{"encoder_bias": "all", "encoder_expert_mlp_ratio": 0.5, "encoder_shared_expert": false, "lr": 0.0024, "steps": 5600}
Rows from block 3 of the image encoder of a small image captioner, named by matrix and row number. Rows with one number within an expert belong to one neuron, the router's apart. Each number is 128 + 24 x the weight over its row's rms, rounded and kept within 0 to 255. All counts start at 0. Numbers have three digits each. After the name is the row's rms in percent of the matrix's.
After each expert's rows are labels from the 100 images, of 14976, where the router gives the expert most weight on average: "strongest on" is what is common among them. Only what is clearly more common there than usual is listed. The data: rendered roads seen from a driver's seat, with toy cars, trees and houses.
# router: router (encoder.blocks.3.mlp.router.weight, 64x192, trained with AdamW), inputs 0-95
# up: expert up (encoder.blocks.3.mlp.up, 64x96x192), inputs 0-95
# down: expert down (encoder.blocks.3.mlp.down, 64x192x96, transposed), outputs 0-95

# expert 33
router.33 056:133111139160130104115115085132117129123088130188171103113153158160103128112127149117130102121137147119109161117128145126103137125114122127134114125133174124122065146090123109145128174115133082154132139100088133097079184133131149125149123109133131123084133151149146110092129156113110128152
up.0 089:104139144138130113126121135169158153139168122076174144125163174110164126079141169070133102155130068090136104132119118116120152149150118133108110111158099122146134130128108132163102110128089134141095109131173159120125116119108138146130181161120176155145150175094129134169128077107125095125
down.0 094:107117161115139161110128138140124106105124101138110146131123144108092123188142157119147172122162123162117125146142142144125082163140104100126137117141101095121144119104157159153138095181139127113135165153132100114131155098130116146112138105107081089093137105126121100115150089080150109172
strongest on: bends right

# expert 32
router.32 051:134090191122148094108084134114093138134128105153172113140160128124122128120121110125086160128125136110156145140098168157122117123101106126124100130115148164152082155103143108129122168121139100148119132116092144136103133128117145150106109127139154157079138119161161105116127136104115116173
up.0 111:122176126161155128137122121129122104127134137092130121128127173188118153123142159105110110168125138158141131143139139124065130030116129097123129128106149118111090104084132090168107122110088140162136089164099122137100160112169112130148125099115097151147140156158129118148138103126119185096
down.0 102:127129129097121152106108147154119158098118103134187103107166154171103123143166126162084168141097140119157130124081156107191171159161153143120151171145091106116125121133097120116103107112148122118131168105138127131108093085152058142121134119139106111092128135140127142140082147118130115125
strongest on: dusk

# expert 39
router.39 110:136106125106134182124137144122170162153126131139133145116104107052139104141103133131153152143153119094162149155117108126116159194065148153122135128142149125122119102169111134139152141121093126161133146079118164172102163105119098106143155101163127120137137094119142127125104139113132101135
up.0 108:141146145129169162137140138129110111114132092120176123142069122150138078119152140100132123125152118113140108124082144087129146135098111114140141137121131183111059161139133107158169137114084134117077137123124152152174162118099116119137133115103142103121122131085148115166139117108166140114
down.0 098:121115091130129155169126140108181135175172123142154139139093116124125128155103096123112107138130131086097107145125148186074089139173153125132127071106115107144095129125103130103119105136102161144135134128115146132094153119143108160093184151147130115165118133117133160167121174137114102113
strongest on: pine

# expert 34
router.34 058:145115127136110089133105112115086147121110132165168146142136156121097098132119098124133130113142160101096138127140126119104137132102152141137133115140154115122114139125131177061148140126168110145132137130098173076105164138102158162118108152153157157117133163181135125145099162104112142163
up.0 103:130101155072112119141183177109160125147173126097093185131124115120114120097116168129122142148097150135104115161142147156116147173139153130142130104128147110137112116138116155133137131160132141089174108142120131121128135124130149129117106140086132114147139138124109148133136118069082094138
down.0 101:083160106109101134164170084125098108206149098138110147081115120171134115136124125131138145099124135123136121110149111122124108104146149121101154147125120150152134143138121093163099146107093111126136102145142134125149120088126116161150095135150115160136132121153137121093154117108154139146
strongest on: bends right; vehicles: zero

# expert 6
router.6 093:137107142133145187155114118156112119128131093140134132115065128136166110142145124081126142122126150143125131117153113102146131125104138122126156126180105153113141120137148090179077105103125144148137146103159147096128145170153120132146136177190126115095141136112129105161135116102154077134
up.0 096:164104139120104135140138125144108153148122133162128094161139129105119164105084134109100159051093141106145096126149145135115136129091133107135121092141088119161149086175100129109149151135143173091145107137171129103095172099147186111125116130119127130156100102135107126118102154139146117121
down.0 102:135134179146111124144128110132126096119135118132079135100134127111105137141138139148156148115090123132142137109153119135150120091166144116115136136119155106112132124153130118107123184107186081114141174136126123118164115112133099163130113143121128098151134048146150142160140137120131143147
strongest on: double yellow line

# expert 46
router.46 053:126128158087156113067112125110091119120100125139205137143130119101119106112196120129115120122138146117128094128130130151121104107104136104136158143119136135089112149123144122091144158118119081157144161140108094097082124133110114154109106126142131134081141140159131114138073149112095118146
up.0 106:126150147134146135163141153142132137097137123117101142136199160153095134093142111109130170126151152144155132110115112144113125102133124136148120130116112177128155096096158097134101160092148114073137123178151138145112079162116129048127111131123115136099093114123098056143127090124147127163
down.0 104:121117126134139151143151135101079081099113082181090120127126144149114108140096130112103116118169120112127133169165118153075121134131117099109101135114185127115114123112126165108163124070175138157127126129166104153091128130121155070106157103119132164102129185139112120129135153135165150145
strongest on: dusk; bends left; vehicles: zero

# expert 47
router.47 186:125108083172139103167146118139138083118126127127129110139069141132143128125098136130145125147110117124124129148114092089162120089160096138150110121112104148126116165127107103129147092158144156104077095128162132107129111133142106131072107086096123133128122096123141127115101134163126131094
up.0 079:136157155137130134157085152077151131159161145160151089135118132120118120124136113171135122133131112136124094089125093172100144100125139167159118086102126124140128137147131154108111147120121141102097123149080125134124119138131133102136114178127110144090087141094120125158138119165145135158
down.0 082:093112105142125137115088121131090106075135113129089148143135130126123152085100131174162147128118101127140157146175140100105127149103116132114185119098136120148130132146118125111120108135145126144090140150183152170141136160076119090142134099160184138127118097155117107156106132089083108150
strongest on: vehicles: two

# expert 40
router.40 052:118089181123132102158126133098098137087117135156167110123124134102090110115145136151088127104132148134100149119124134130132123147123104119142124132116149143114088115102131122098149157126144113146111152094098147138080124124118153145091127119139158117117135176162150133118114155088088131114
up.0 096:119135125152108124123199109140144138127127123082164116145150164121105058112149111118111130102133142073118120164118105175106150116157092116119144093141109183118104139131120161079100151130047143120093109126115154132122114116138117129127121132130109134142124099122100144109141139118142154148
down.0 091:112135133164110089185120140144138133161155125141136144123139133155157137125123128107132123115163110167082124120154145151099182141173119130099147137176105111134150107138170107132145082141144149159142131168134135131166135113100102134184152154128140143161065124155142150122122131125106121109
strongest on: double yellow line